config = dict(
    arch='convformer',
    model='image classifier',
    train_examples=36250,
    norm='layernorm',
    hidden_act='quick_gelu',
    patch_size=[2, 2],
    depths=[3, 6, 6],
    widths=[96, 192, 384],
    optimizer='soap',
    beta2=0.95,
    beta1=0.95,
    precondition_frequency=20,
    max_grad_norm=0.5,
    lr_schedule='linear',
    final_lr_fraction=0.05,
)
Rows from block 3 of a small image classifier, named by matrix and row number. Rows with one number belong to one neuron. Each number is 200 + 40 x the weight over its row's rms, rounded and kept within 0 to 999. All counts start at 0.
Before each neuron's rows are labels from the 100 images, of 14976, where the neuron reaches its highest value: "responds to" is what is common among them. Only what is clearly more common there than usual is listed. The data: rendered landscapes of hills, water and sky. In brackets: how many of the 100, against the usual share in percent.
# fc1: MLP up (model.blocks.3.mlp.fc1.weight, 576x192), inputs 128-191
# fc2: MLP down (model.blocks.3.mlp.fc2.weight, 192x576, transposed), outputs 128-191

responds to: water (99 vs 44.3); noon (65 vs 25.3)
fc1.212,178,122,161,216,221,134,177,261,267,221,198,228,122,230,208,207,179,228,220,139,170,268,174,214,226,226,169,256,139,189,169,214,253,223,203,197,181,241,195,220,145,236,201,153,165,225,194,126,167,237,192,159,150,202,162,176,229,216,188,229,177,112,168,221
fc2.212,263,224,171,209,222,156,205,192,257,167,163,203,173,202,214,139,170,196,194,147,255,245,211,239,213,161,249,191,223,175,215,204,252,165,228,248,176,212,218,242,182,138,257,230,173,196,264,177,247,135,225,230,174,220,242,193,193,219,200,153,232,128,266,194

responds to: clouds (95 vs 61.5); night (80 vs 24.8)
fc1.191,226,176,187,248,170,257,255,133,226,205,232,220,176,190,207,199,146,176,205,262,192,216,232,224,205,213,262,187,254,199,250,224,286,174,238,220,161,184,214,139,219,152,111,236,202,227,208,154,213,177,225,230,278,146,194,175,242,242,162,131,225,264,217,225
fc2.191,233,200,187,208,122,230,211,224,227,163,192,277,174,249,294,186,244,294,133,149,222,240,246,217,152,178,130,232,188,173,220,205,224,124,192,194,222,223,147,219,140,239,211,241,250,155,166,292,235,179,202,144,166,267,156,182,226,215,182,245,228,206,211,191

responds to: night (62 vs 24.8); purple alien crags (46 vs 14.4)
fc1.368,176,205,179,231,212,154,246,255,198,204,216,195,179,117,180,247,220,165,202,212,227,186,179,226,197,255,197,153,136,152,168,192,187,223,189,230,211,154,224,276,224,162,219,215,234,194,221,146,139,254,124,195,230,138,272,252,207,159,208,181,175,146,177,194
fc2.368,226,222,203,138,174,241,146,136,180,151,234,167,197,217,255,219,204,180,174,235,193,126,163,222,223,285,166,252,167,217,188,168,162,138,152,219,192,185,247,247,158,111,230,151,183,158,225,219,249,223,121,195,195,244,265,260,241,219,206,156,219,239,218,174

responds to: night (77 vs 24.8); purple alien crags (36 vs 14.4)
fc1.136,175,163,228,192,131,215,213,179,132,157,220,246,267,272,148,205,184,158,142,177,141,253,140,126,215,244,206,172,164,200,195,159,205,256,157,186,195,167,127,201,147,210,193,159,157,131,177,148,235,216,214,189,201,158,226,240,280,164,197,182,162,222,149,237
fc2.136,191,172,168,176,190,190,160,148,226,188,176,161,266,176,150,188,256,242,151,228,257,190,156,150,185,212,202,174,208,180,237,220,171,178,136,203,267,245,257,235,188,170,278,179,211,84,220,213,213,165,210,174,166,200,229,150,175,231,230,231,244,183,158,224

responds to: clouds (98 vs 61.5); night (96 vs 24.8)
fc1.92,213,227,176,224,176,225,188,174,151,147,222,215,204,226,197,192,200,157,187,298,156,241,244,202,225,214,214,171,248,176,280,211,251,182,219,187,196,230,209,168,176,172,122,220,227,172,182,181,247,139,221,228,274,218,201,211,202,244,111,152,190,243,170,175
fc2.92,206,195,159,176,147,243,196,207,222,192,202,261,144,214,293,249,236,279,140,161,215,246,224,206,177,190,134,251,177,129,217,251,229,106,188,184,224,227,159,240,151,246,219,232,221,161,197,267,231,188,207,166,138,271,148,184,246,211,202,231,242,229,189,193

responds to: clouds (94 vs 61.5); night (84 vs 24.8)
fc1.567,187,202,145,228,187,245,226,183,226,201,209,228,186,157,194,203,191,212,135,248,193,226,187,126,198,215,210,212,162,209,204,148,243,232,222,268,164,244,196,223,164,240,135,237,230,243,237,167,209,214,152,221,236,133,165,225,204,144,257,164,263,222,198,199
fc2.567,209,143,218,197,190,177,193,129,229,173,214,286,175,211,197,208,115,289,194,210,219,190,185,204,194,217,162,86,154,213,270,189,229,183,236,172,223,194,248,258,230,210,209,230,159,152,159,197,321,205,190,262,213,231,155,226,218,254,190,330,228,164,190,217

responds to: purple alien crags (36 vs 14.4)
fc1.293,173,217,182,246,264,220,267,250,215,250,198,248,163,190,242,214,135,266,104,189,198,183,245,170,169,216,227,131,256,196,188,178,268,261,277,236,195,257,245,180,187,203,171,308,214,264,179,209,155,248,233,204,201,217,161,129,232,155,162,211,225,232,267,239
fc2.293,182,191,229,222,214,266,138,240,177,157,267,169,101,195,206,221,166,215,268,248,241,240,154,206,189,197,197,179,212,142,240,166,228,202,196,210,230,190,239,221,245,221,233,241,176,199,239,155,182,229,172,291,146,263,236,232,146,269,148,182,157,234,195,207

responds to: night (78 vs 24.8); purple alien crags (43 vs 14.4)
fc1.303,174,169,191,216,182,158,206,262,187,179,252,188,171,87,201,198,219,154,175,213,184,225,158,209,186,219,142,185,116,141,169,186,209,205,232,245,222,116,214,246,225,161,215,208,224,157,256,190,140,225,91,194,231,155,280,211,179,157,215,200,186,206,193,219
fc2.303,199,216,215,133,176,278,131,172,184,162,229,133,171,215,232,215,220,172,165,291,194,62,146,216,225,269,157,270,204,215,247,159,181,220,138,212,230,215,235,214,181,98,187,156,213,172,225,190,217,210,129,178,154,224,273,218,253,241,225,165,228,199,238,169

responds to: snowy peaks (55 vs 14.1)
fc1.520,157,269,267,202,204,215,209,219,154,195,176,228,127,207,223,286,122,223,205,226,231,176,170,156,245,178,220,165,249,160,160,178,144,215,169,256,184,207,191,151,203,150,149,231,207,258,190,139,171,182,148,179,193,149,219,184,190,269,191,191,179,177,214,190
fc2.520,181,252,198,214,179,143,182,217,183,209,204,198,182,234,148,151,224,212,229,257,222,246,196,165,193,199,202,163,201,203,158,138,134,229,156,197,246,244,162,226,193,180,230,174,170,304,179,205,107,213,201,209,243,176,157,229,167,247,251,167,225,198,213,243

responds to: night (66 vs 24.8); purple alien crags (50 vs 14.4)
fc1.514,227,184,181,227,220,140,204,244,178,169,198,223,193,93,208,212,213,171,206,216,203,168,203,217,183,228,208,220,135,158,138,187,211,212,159,229,176,147,201,255,242,159,245,241,250,189,219,178,197,299,98,219,189,170,244,257,255,184,196,184,201,165,170,216
fc2.514,208,199,206,123,192,259,156,131,227,186,231,171,251,230,222,217,178,154,162,270,222,118,181,179,225,287,172,224,163,213,218,164,146,158,152,228,212,155,280,239,156,138,214,155,183,176,235,212,235,231,123,180,200,260,255,210,249,186,234,153,258,234,182,188

responds to: purple alien crags (68 vs 14.4); night (50 vs 24.8)
fc1.561,166,178,255,216,195,233,198,155,213,207,249,227,230,162,203,222,149,206,160,249,126,217,190,227,258,287,177,141,86,157,137,199,160,190,251,269,201,175,233,192,241,167,224,171,188,165,200,172,204,198,110,176,163,144,219,198,189,182,198,189,172,247,183,166
fc2.561,175,179,224,189,209,241,183,179,186,185,227,124,111,141,183,195,241,113,244,209,192,172,190,213,210,185,169,259,240,216,197,178,191,180,199,228,138,236,240,204,165,163,208,166,251,171,221,148,180,233,209,240,159,210,290,248,161,177,179,158,188,105,211,201

responds to: sunset (100 vs 25.3); water (100 vs 44.3)
fc1.531,126,178,130,195,180,197,227,183,206,211,209,187,243,138,180,196,165,114,253,92,180,174,151,164,176,187,189,111,245,278,183,279,232,214,206,233,149,168,219,182,224,207,125,206,182,163,235,316,178,215,167,263,220,181,200,209,202,190,148,188,245,214,192,212
fc2.531,250,200,197,250,227,199,212,179,273,177,154,235,142,194,216,230,147,223,208,214,167,205,121,244,223,218,217,160,202,207,225,202,153,251,160,156,234,205,206,193,193,248,150,211,171,301,198,210,189,171,264,143,173,200,167,245,219,252,267,207,110,115,184,254

responds to: dark volcanic rock (81 vs 14); overcast (55 vs 24.5)
fc1.290,133,192,214,191,168,200,245,269,182,165,194,196,262,200,198,280,173,189,166,181,202,206,151,231,206,167,273,130,196,199,182,132,237,203,191,267,194,206,142,195,247,173,134,285,202,282,166,194,131,208,199,261,185,130,235,227,235,165,138,170,205,161,218,204
fc2.290,203,241,217,193,157,219,201,255,158,195,229,208,148,199,179,198,186,145,212,238,239,184,240,254,195,183,199,180,249,192,170,140,259,208,204,187,251,206,145,232,260,177,239,206,237,287,212,155,200,243,181,233,226,210,219,217,146,175,205,174,134,232,258,208

responds to: snowy peaks (51 vs 14.1); purple alien crags (33 vs 14.4)
fc1.127,252,223,180,207,249,162,262,249,206,236,170,256,204,172,282,187,235,173,190,156,234,145,247,201,183,214,224,135,191,178,132,198,207,246,205,247,163,173,169,216,196,183,148,299,161,273,210,177,159,218,177,226,226,195,205,172,264,181,132,192,210,145,233,218
fc2.127,172,199,222,171,255,258,157,242,183,174,195,162,84,162,226,171,227,224,248,214,215,198,211,257,184,205,175,222,194,256,217,197,216,218,210,201,168,131,227,228,209,228,236,240,255,226,248,184,261,195,167,192,202,235,224,239,117,201,109,170,170,202,210,262

responds to: snowy peaks (32 vs 14.1); sun or moon in view (25 vs 8.6)
fc1.483,232,201,168,197,248,168,257,273,193,249,155,268,198,166,270,155,244,179,192,164,206,168,216,201,186,251,203,146,199,173,138,179,193,233,214,247,180,155,153,199,193,207,182,292,174,253,203,158,175,226,194,217,234,212,153,149,240,166,142,195,183,132,225,199
fc2.483,171,202,199,160,251,274,153,215,188,179,195,182,109,152,175,167,201,216,219,186,211,193,189,245,198,210,181,228,201,282,205,176,219,236,218,183,143,157,237,228,204,237,213,230,271,209,232,144,272,182,182,200,193,265,229,230,137,186,129,190,199,228,215,263

responds to: snowy peaks (62 vs 14.1); overcast (57 vs 24.5)
fc1.153,171,292,221,218,194,192,273,256,185,165,158,250,182,190,215,274,115,206,207,219,221,192,206,182,225,209,248,154,206,148,129,174,158,259,124,250,211,246,208,145,207,163,180,291,214,307,203,200,154,228,188,189,212,195,227,204,217,281,213,203,200,188,212,201
fc2.153,186,265,197,215,172,127,175,217,196,230,194,217,202,219,151,194,202,176,199,247,235,237,227,204,157,195,225,181,191,200,154,178,172,198,192,217,234,199,148,203,207,188,241,189,206,290,202,195,151,219,216,202,231,212,159,232,147,234,228,175,224,198,225,224

responds to: sunset (74 vs 25.3); water (70 vs 44.3)
fc1.484,150,185,139,282,187,225,170,198,203,227,209,208,240,199,171,249,222,160,231,208,175,209,156,165,203,208,307,194,212,212,154,214,183,194,300,220,199,198,216,189,236,274,212,157,107,192,206,206,195,136,185,200,167,213,151,290,205,159,214,227,198,251,153,206
fc2.484,254,221,229,260,207,232,227,239,229,193,194,199,222,182,165,184,189,211,207,197,187,193,189,185,180,261,144,139,266,182,217,223,211,227,246,120,191,286,226,225,167,215,224,197,233,207,162,124,150,211,221,222,219,94,245,231,204,251,219,169,151,101,141,219

responds to: snowy peaks (41 vs 14.1)
fc1.382,162,166,171,283,176,221,236,251,225,236,257,190,218,232,228,205,197,242,212,184,210,230,164,183,220,205,213,154,241,214,209,206,190,190,282,164,224,238,163,224,255,219,202,152,98,115,219,156,206,168,186,206,230,207,229,307,199,157,192,174,236,209,174,211
fc2.382,190,226,246,213,169,218,239,248,207,211,265,169,166,157,148,174,201,196,158,157,173,199,159,180,289,201,154,152,274,215,211,192,220,240,207,211,163,302,227,279,172,252,208,195,252,226,104,148,142,163,212,202,201,148,243,206,214,217,252,189,91,168,174,230

responds to: clouds (96 vs 61.5); night (84 vs 24.8)
fc1.278,153,196,168,213,197,190,198,163,206,198,241,200,210,150,188,206,184,214,165,265,206,142,167,136,230,195,202,190,164,203,225,208,195,202,204,270,211,266,236,239,138,230,239,234,256,152,276,190,179,193,208,201,228,182,194,254,188,185,227,215,159,226,266,169
fc2.278,243,206,215,238,166,287,235,176,244,163,242,158,138,148,161,285,153,235,155,249,180,227,137,134,158,186,195,133,155,236,278,168,228,141,212,170,204,194,272,238,222,160,216,231,162,137,140,193,227,155,118,218,204,233,183,177,248,207,189,257,165,226,199,185

responds to: terraced slopes (37 vs 14.2)
fc1.17,192,215,204,159,158,83,246,223,261,182,208,161,229,209,58,195,273,141,192,191,145,194,188,186,190,210,190,218,244,174,122,289,131,255,235,190,258,180,166,242,193,153,178,249,218,226,165,272,160,243,167,222,246,160,162,161,219,179,183,203,274,234,227,198
fc2.17,250,198,194,241,187,171,164,268,221,266,193,207,213,141,221,193,141,231,123,197,220,235,227,227,174,249,237,221,139,241,199,139,181,186,140,213,217,272,217,213,207,200,248,160,198,189,154,209,182,190,205,164,155,321,198,212,221,283,226,227,220,231,185,192

responds to: night (71 vs 24.8); purple alien crags (50 vs 14.4)
fc1.179,220,136,210,237,192,225,200,154,217,201,234,176,259,172,159,213,161,204,104,276,178,182,141,157,209,295,257,167,94,225,182,208,188,185,251,199,150,157,265,148,258,214,190,173,196,180,157,197,188,217,134,155,225,207,179,217,219,192,229,176,231,218,220,273
fc2.179,210,157,259,266,213,169,211,148,213,210,163,152,190,163,196,193,248,237,242,227,210,195,203,185,220,199,170,212,288,170,151,195,145,238,213,169,160,263,209,208,175,196,195,177,197,155,205,207,191,198,220,212,146,219,254,269,153,226,186,255,210,163,189,177

responds to: night (80 vs 24.8)
fc1.560,151,233,141,281,198,161,224,201,220,247,241,222,167,147,171,135,182,254,134,215,183,237,231,168,215,167,176,173,230,210,215,199,190,235,170,229,230,230,281,150,100,200,190,188,282,217,213,157,209,165,252,227,224,201,68,226,155,221,239,210,244,228,204,193
fc2.560,217,161,258,223,209,260,167,174,187,189,184,195,157,197,141,225,104,186,214,199,260,188,205,140,206,243,199,137,197,237,304,211,215,182,223,202,180,153,293,258,209,217,236,204,154,129,129,178,271,273,185,210,103,216,231,234,151,232,207,288,184,182,201,125

responds to: water (100 vs 44.3); desert dunes (34 vs 14.5)
fc1.304,206,254,219,238,207,154,217,263,260,251,222,166,161,230,173,189,202,237,151,163,215,198,170,186,196,215,208,238,195,240,279,216,263,241,161,212,267,270,213,292,186,249,258,171,151,197,242,150,198,274,189,179,244,200,195,265,200,200,303,214,228,173,199,195
fc2.304,229,158,209,129,132,244,183,221,213,170,198,241,176,194,290,164,215,259,184,206,220,219,179,199,194,180,170,169,167,127,220,143,206,223,192,256,139,129,154,179,234,283,263,183,160,190,222,166,247,190,215,108,201,165,222,196,204,207,218,277,246,182,185,172

responds to: snowy peaks (40 vs 14.1)
fc1.218,224,213,189,248,248,209,293,294,221,285,178,241,183,180,260,253,142,190,108,156,245,188,190,162,183,197,237,141,232,200,143,206,263,259,263,238,164,244,249,232,196,184,185,280,186,243,193,214,174,210,200,262,223,176,172,130,263,149,184,194,218,176,256,243
fc2.218,171,176,216,224,237,264,133,237,151,161,255,164,92,174,218,231,170,234,261,258,242,207,206,240,192,202,188,183,209,186,220,136,219,215,183,204,210,170,228,212,260,189,226,230,223,224,245,162,215,250,154,251,171,270,262,220,141,261,126,204,132,219,200,202

responds to: noon (100 vs 25.3)
fc1.427,221,117,177,201,196,166,188,192,187,144,222,230,170,241,199,179,180,202,237,130,192,265,229,158,231,216,168,184,149,107,225,169,180,226,195,202,241,184,173,213,156,180,232,156,162,219,225,142,235,224,162,164,148,205,225,181,250,180,153,175,184,106,166,179
fc2.427,225,208,181,223,232,119,171,174,239,237,117,156,160,256,144,141,137,158,147,168,257,218,199,200,223,207,196,195,260,193,217,185,324,179,232,243,191,211,160,226,186,181,221,204,181,144,238,198,239,200,230,170,221,166,253,226,219,225,142,236,211,184,286,134

responds to: night (96 vs 24.8); clouds (96 vs 61.5)
fc1.197,163,204,119,208,190,238,261,183,203,164,199,281,230,124,217,226,237,203,217,210,194,275,192,168,187,205,257,148,183,204,241,191,235,192,249,261,175,152,169,246,180,211,179,184,186,244,211,124,231,188,161,219,226,71,194,193,269,177,223,202,153,233,201,193
fc2.197,199,170,145,198,145,193,199,151,243,137,190,274,204,215,240,172,177,294,167,125,212,190,169,234,159,247,141,154,137,176,180,214,209,237,218,241,234,216,229,232,190,213,219,206,236,116,226,204,256,205,163,168,242,275,206,234,266,198,212,242,258,171,239,164

responds to: night (57 vs 24.8); purple alien crags (37 vs 14.4)
fc1.321,194,229,138,271,242,229,222,274,226,278,183,259,136,215,254,172,162,238,162,194,197,187,199,201,207,261,226,156,215,227,203,152,233,269,232,270,168,247,250,207,187,196,199,271,215,270,258,237,180,222,145,221,239,213,188,198,239,182,211,195,190,195,289,183
fc2.321,164,204,246,216,199,290,163,233,151,183,263,191,117,198,189,216,201,209,219,258,263,233,154,201,163,215,197,219,213,176,266,145,222,232,180,204,194,177,271,273,230,240,201,226,186,173,213,148,209,190,161,237,119,287,211,243,155,234,140,203,172,233,150,173

responds to: noon (90 vs 25.3); water (85 vs 44.3)
fc1.248,198,156,219,197,179,182,180,184,123,141,197,203,206,208,205,116,197,205,176,129,177,212,266,142,206,190,154,208,162,134,188,176,179,186,210,245,250,207,235,215,193,144,238,218,285,192,178,177,303,107,134,149,197,183,167,202,217,169,179,208,198,138,211,168
fc2.248,246,170,178,268,193,166,116,159,177,245,145,208,141,268,182,196,114,186,190,183,261,239,161,183,237,236,220,170,232,183,258,205,284,210,217,232,146,185,184,227,167,237,225,155,173,117,214,167,182,277,239,198,166,148,226,301,171,269,150,258,161,130,300,150

responds to: purple alien crags (46 vs 14.4); snowy peaks (36 vs 14.1)
fc1.300,242,241,203,228,235,117,224,310,179,222,167,223,222,106,241,245,182,173,171,179,222,176,207,173,227,215,231,175,183,166,100,167,152,214,217,244,175,125,159,269,224,172,198,262,189,265,245,180,133,230,175,239,234,126,236,202,219,192,139,220,167,159,248,198
fc2.300,218,239,209,163,245,267,137,197,204,230,198,181,133,182,262,193,178,207,239,191,209,175,190,239,177,238,207,280,192,246,236,136,221,227,180,251,215,140,262,263,176,182,229,229,233,214,240,167,256,221,102,170,205,197,262,207,138,209,177,137,206,172,178,208

responds to: noon (95 vs 25.3); water (83 vs 44.3); terraced slopes (34 vs 14.2)
fc1.475,191,209,233,181,203,168,166,212,201,214,151,240,228,229,222,156,137,204,215,236,158,237,215,145,207,196,178,153,237,204,238,158,128,167,212,208,235,187,201,185,237,150,245,213,164,204,219,164,302,187,206,223,249,207,293,190,172,188,275,174,163,174,116,111
fc2.475,208,199,174,207,243,212,125,208,182,261,216,172,220,281,297,250,200,171,259,238,261,284,275,153,230,192,209,191,207,109,165,183,124,179,202,141,232,183,224,234,248,218,274,190,248,250,200,193,151,198,214,201,194,315,262,231,199,232,264,175,209,147,205,242

responds to: noon (51 vs 25.3); purple alien crags (44 vs 14.4)
fc1.552,148,213,207,262,189,127,223,309,223,212,188,183,286,180,216,286,186,258,148,193,214,203,206,172,191,165,281,198,199,194,115,171,157,173,238,259,197,113,177,146,189,169,191,247,202,291,197,214,172,210,130,200,210,175,182,204,202,215,163,206,204,200,258,120
fc2.552,247,233,194,168,165,262,138,217,170,242,212,230,149,139,287,159,196,155,239,235,223,242,209,222,188,226,210,180,236,190,270,101,251,186,172,190,181,241,251,256,251,243,230,202,203,208,224,206,194,239,159,244,227,212,266,187,193,210,184,169,204,184,174,219

responds to: clouds (98 vs 61.5); night (89 vs 24.8)
fc1.162,169,214,234,229,181,194,167,221,195,199,202,200,197,161,219,212,130,245,123,239,230,172,139,155,220,202,234,181,204,212,213,151,225,208,253,263,209,218,254,232,187,234,223,200,178,234,284,236,161,203,155,247,206,161,216,214,213,203,162,232,163,218,242,181
fc2.162,243,228,200,216,160,261,115,190,163,194,248,133,128,208,194,273,188,225,224,239,265,183,158,157,184,211,230,159,142,197,295,137,188,157,157,222,220,187,282,251,219,137,225,193,186,171,179,125,175,195,66,242,179,235,291,171,159,232,157,208,154,161,192,120

responds to: dark volcanic rock (53 vs 14); overcast (50 vs 24.5)
fc1.101,166,182,232,199,183,205,259,256,166,190,171,173,293,158,206,311,192,143,141,133,249,193,186,212,216,167,265,152,196,197,152,189,217,239,232,262,221,193,170,243,223,158,163,274,176,267,209,225,169,205,204,255,198,123,228,197,245,157,155,206,165,167,239,197
fc2.101,181,232,212,168,184,190,205,205,166,190,240,186,159,208,189,172,162,196,231,244,229,184,234,243,222,204,193,190,207,179,190,134,270,208,180,225,237,158,223,273,282,170,213,168,247,259,217,150,227,245,161,207,221,184,255,203,139,163,154,212,130,210,211,191

responds to: noon (100 vs 25.3)
fc1.268,238,155,222,155,192,159,195,210,168,193,206,235,163,273,167,157,182,239,278,134,198,246,234,144,261,241,135,194,152,148,218,169,154,250,186,166,261,186,144,205,176,175,225,144,187,169,233,179,244,156,161,142,133,177,215,169,207,196,184,188,116,83,163,136
fc2.268,210,213,227,198,218,112,132,194,216,233,131,152,198,275,209,135,188,121,174,154,240,279,182,137,246,249,235,267,222,147,171,155,237,176,217,237,144,260,120,180,206,126,235,217,179,169,257,171,192,200,228,157,218,232,294,251,196,258,181,201,219,235,223,149

responds to: water (98 vs 44.3)
fc1.451,195,170,143,230,236,152,173,267,288,220,188,249,128,212,187,189,194,208,205,185,159,280,165,231,207,219,163,243,118,203,195,215,249,201,203,201,160,259,204,223,145,250,193,174,155,211,196,99,141,266,202,156,167,155,158,157,223,199,189,249,194,137,169,205
fc2.451,264,181,171,207,185,204,217,186,227,177,159,180,184,178,258,168,182,243,193,121,226,236,186,242,195,179,255,162,233,191,197,212,249,165,215,229,160,188,234,240,213,190,238,216,230,156,240,198,249,117,181,215,189,259,192,189,239,186,215,159,228,152,223,186

responds to: snowy peaks (41 vs 14.1); purple alien crags (33 vs 14.4)
fc1.492,246,207,170,227,247,139,290,299,217,263,191,237,169,151,281,184,207,176,145,149,227,170,230,170,175,226,208,144,225,178,149,199,221,257,275,248,172,206,190,213,221,191,173,313,184,246,187,184,157,230,169,236,251,203,163,111,263,168,155,209,215,158,229,221
fc2.492,156,180,203,183,239,253,145,228,148,153,214,162,81,193,187,207,172,237,254,213,249,206,180,237,192,202,189,209,194,209,219,159,222,231,195,193,174,176,220,207,247,195,204,217,241,217,240,173,234,211,154,230,179,227,226,216,129,217,139,207,144,212,204,232

responds to: water (97 vs 44.3); night (73 vs 24.8); terraced slopes (32 vs 14.2)
fc1.196,157,228,100,217,203,181,226,281,197,208,226,297,181,103,224,255,186,215,239,193,185,220,209,155,226,239,244,191,110,191,263,159,198,166,195,219,154,144,252,174,153,236,217,215,233,247,151,84,226,230,130,209,153,186,205,177,227,146,182,259,139,279,182,184
fc2.196,234,157,175,185,136,189,157,142,255,157,130,187,175,118,206,130,192,198,120,193,228,221,137,236,151,223,201,174,148,159,208,216,214,205,217,252,180,202,201,250,192,201,194,160,169,128,218,229,235,186,182,167,244,248,204,167,221,224,210,173,239,179,229,138

responds to: sunset (79 vs 25.3); dark volcanic rock (44 vs 14); land: purple alien crags (38 vs 14.4); sun or moon in view (37 vs 8.6)
fc1.234,105,196,183,200,152,209,191,236,204,187,196,214,235,152,187,240,90,177,175,164,193,216,124,235,215,180,236,172,230,212,173,205,217,211,255,276,223,264,283,194,225,182,197,200,211,270,188,204,225,203,204,258,160,224,301,188,187,193,180,189,191,202,208,149
fc2.234,216,185,234,194,140,168,187,221,189,195,276,185,159,130,152,256,160,135,188,204,217,169,173,197,228,153,243,156,197,201,150,172,216,164,202,221,196,189,142,194,248,115,227,162,187,347,225,188,168,252,237,235,221,197,213,248,153,178,234,162,172,191,224,230

responds to: clouds (93 vs 61.5)
fc1.110,218,158,234,196,176,253,178,188,184,152,170,205,251,218,245,159,147,161,210,323,209,223,197,190,208,234,230,166,267,168,242,203,225,162,190,221,197,203,248,167,214,163,207,282,219,238,214,184,224,169,204,287,264,195,261,218,250,250,171,131,189,197,169,246
fc2.110,219,189,156,200,168,219,165,204,202,201,216,224,203,223,301,220,248,266,144,177,256,262,258,201,143,183,140,287,208,153,206,237,216,132,182,194,182,176,154,228,154,243,231,193,240,213,226,258,221,214,162,132,135,262,162,232,210,264,223,175,256,216,220,218

responds to: noon (99 vs 25.3)
fc1.256,162,214,142,216,151,165,246,226,260,213,152,256,207,145,206,142,152,145,204,218,208,205,202,219,283,208,200,95,245,272,215,200,187,182,216,236,194,202,227,142,216,193,215,276,194,148,279,177,216,146,167,260,236,198,248,172,214,193,151,177,247,210,209,197
fc2.256,240,232,168,173,175,235,174,200,231,235,155,198,226,197,214,236,169,147,175,172,187,217,217,250,185,212,252,192,203,283,275,236,237,212,216,138,159,238,131,175,272,236,249,165,224,134,198,193,234,157,220,169,261,170,168,166,163,191,147,229,184,207,171,172

responds to: snowy peaks (48 vs 14.1); purple alien crags (37 vs 14.4)
fc1.292,243,189,157,153,179,218,144,170,181,217,170,181,167,155,218,100,206,183,249,230,169,162,205,232,189,191,167,230,213,161,166,215,152,210,158,192,179,117,151,136,220,243,173,224,211,264,203,224,189,212,207,181,171,182,191,198,294,208,236,112,198,174,223,207
fc2.292,195,202,199,132,229,277,154,180,223,213,143,165,238,194,238,218,166,189,224,188,266,121,216,171,181,256,163,192,149,261,209,169,183,224,247,153,218,118,284,178,165,203,256,192,166,200,270,176,201,207,184,182,225,220,251,168,248,175,137,246,264,174,186,267

responds to: clouds (95 vs 61.5); night (50 vs 24.8)
fc1.511,204,221,242,208,143,211,233,185,171,176,206,220,208,181,230,161,171,137,200,314,170,211,226,221,166,202,223,186,244,178,253,177,260,117,188,253,216,155,225,181,230,193,171,212,203,199,200,192,244,145,178,284,234,251,230,228,225,227,168,147,184,246,178,152
fc2.511,205,172,180,161,161,246,173,218,227,190,160,241,178,224,296,213,234,301,133,167,263,231,240,217,179,191,156,274,199,178,221,249,183,128,197,204,174,198,158,242,199,268,186,281,242,162,216,294,241,173,183,137,163,245,125,192,250,262,184,172,276,226,202,194

responds to: water (94 vs 44.3); noon (59 vs 25.3)
fc1.209,172,230,199,271,216,154,233,230,277,254,230,239,184,222,187,194,220,216,170,188,189,216,176,171,153,195,229,289,164,245,213,244,193,206,206,207,227,296,186,305,189,258,205,170,123,198,221,120,203,231,197,176,268,168,194,229,230,203,285,259,262,163,172,205
fc2.209,248,157,193,137,132,260,169,202,178,236,176,216,197,185,272,157,220,258,231,155,264,218,207,192,203,203,168,198,217,146,228,140,200,193,151,222,124,146,149,152,212,243,241,199,155,237,187,165,199,199,195,92,158,126,221,181,194,248,244,233,201,143,179,206

responds to: purple alien crags (60 vs 14.4); night (58 vs 24.8); snowy peaks (34 vs 14.1)
fc1.135,166,214,242,230,135,234,174,128,280,226,239,193,215,179,215,163,146,235,198,240,202,206,179,212,249,227,163,180,209,217,184,267,175,212,239,276,191,232,281,149,218,214,224,163,206,134,228,218,277,212,137,134,214,173,208,207,185,225,249,202,212,301,209,169
fc2.135,175,178,218,181,243,223,169,190,214,217,269,138,134,180,171,174,206,117,211,262,167,163,150,112,242,191,137,240,261,183,161,175,216,197,241,217,167,188,242,160,171,141,208,123,185,200,217,148,194,204,181,175,205,185,292,263,119,121,189,191,217,172,156,228

responds to: noon (93 vs 25.3); water (85 vs 44.3)
fc1.329,198,148,166,217,242,168,216,237,210,140,219,190,174,212,200,151,140,204,196,142,137,267,166,152,260,257,182,219,187,121,210,197,183,230,211,227,197,208,206,215,170,221,250,187,212,245,236,188,194,230,163,202,138,156,161,132,262,160,185,175,230,132,232,232
fc2.329,200,221,219,277,239,156,182,176,203,266,154,192,199,228,191,154,120,175,170,216,240,210,198,229,195,204,220,184,248,250,206,208,245,173,232,254,172,172,190,170,128,149,185,162,132,197,211,142,232,181,255,170,188,263,206,237,232,261,157,211,196,180,324,194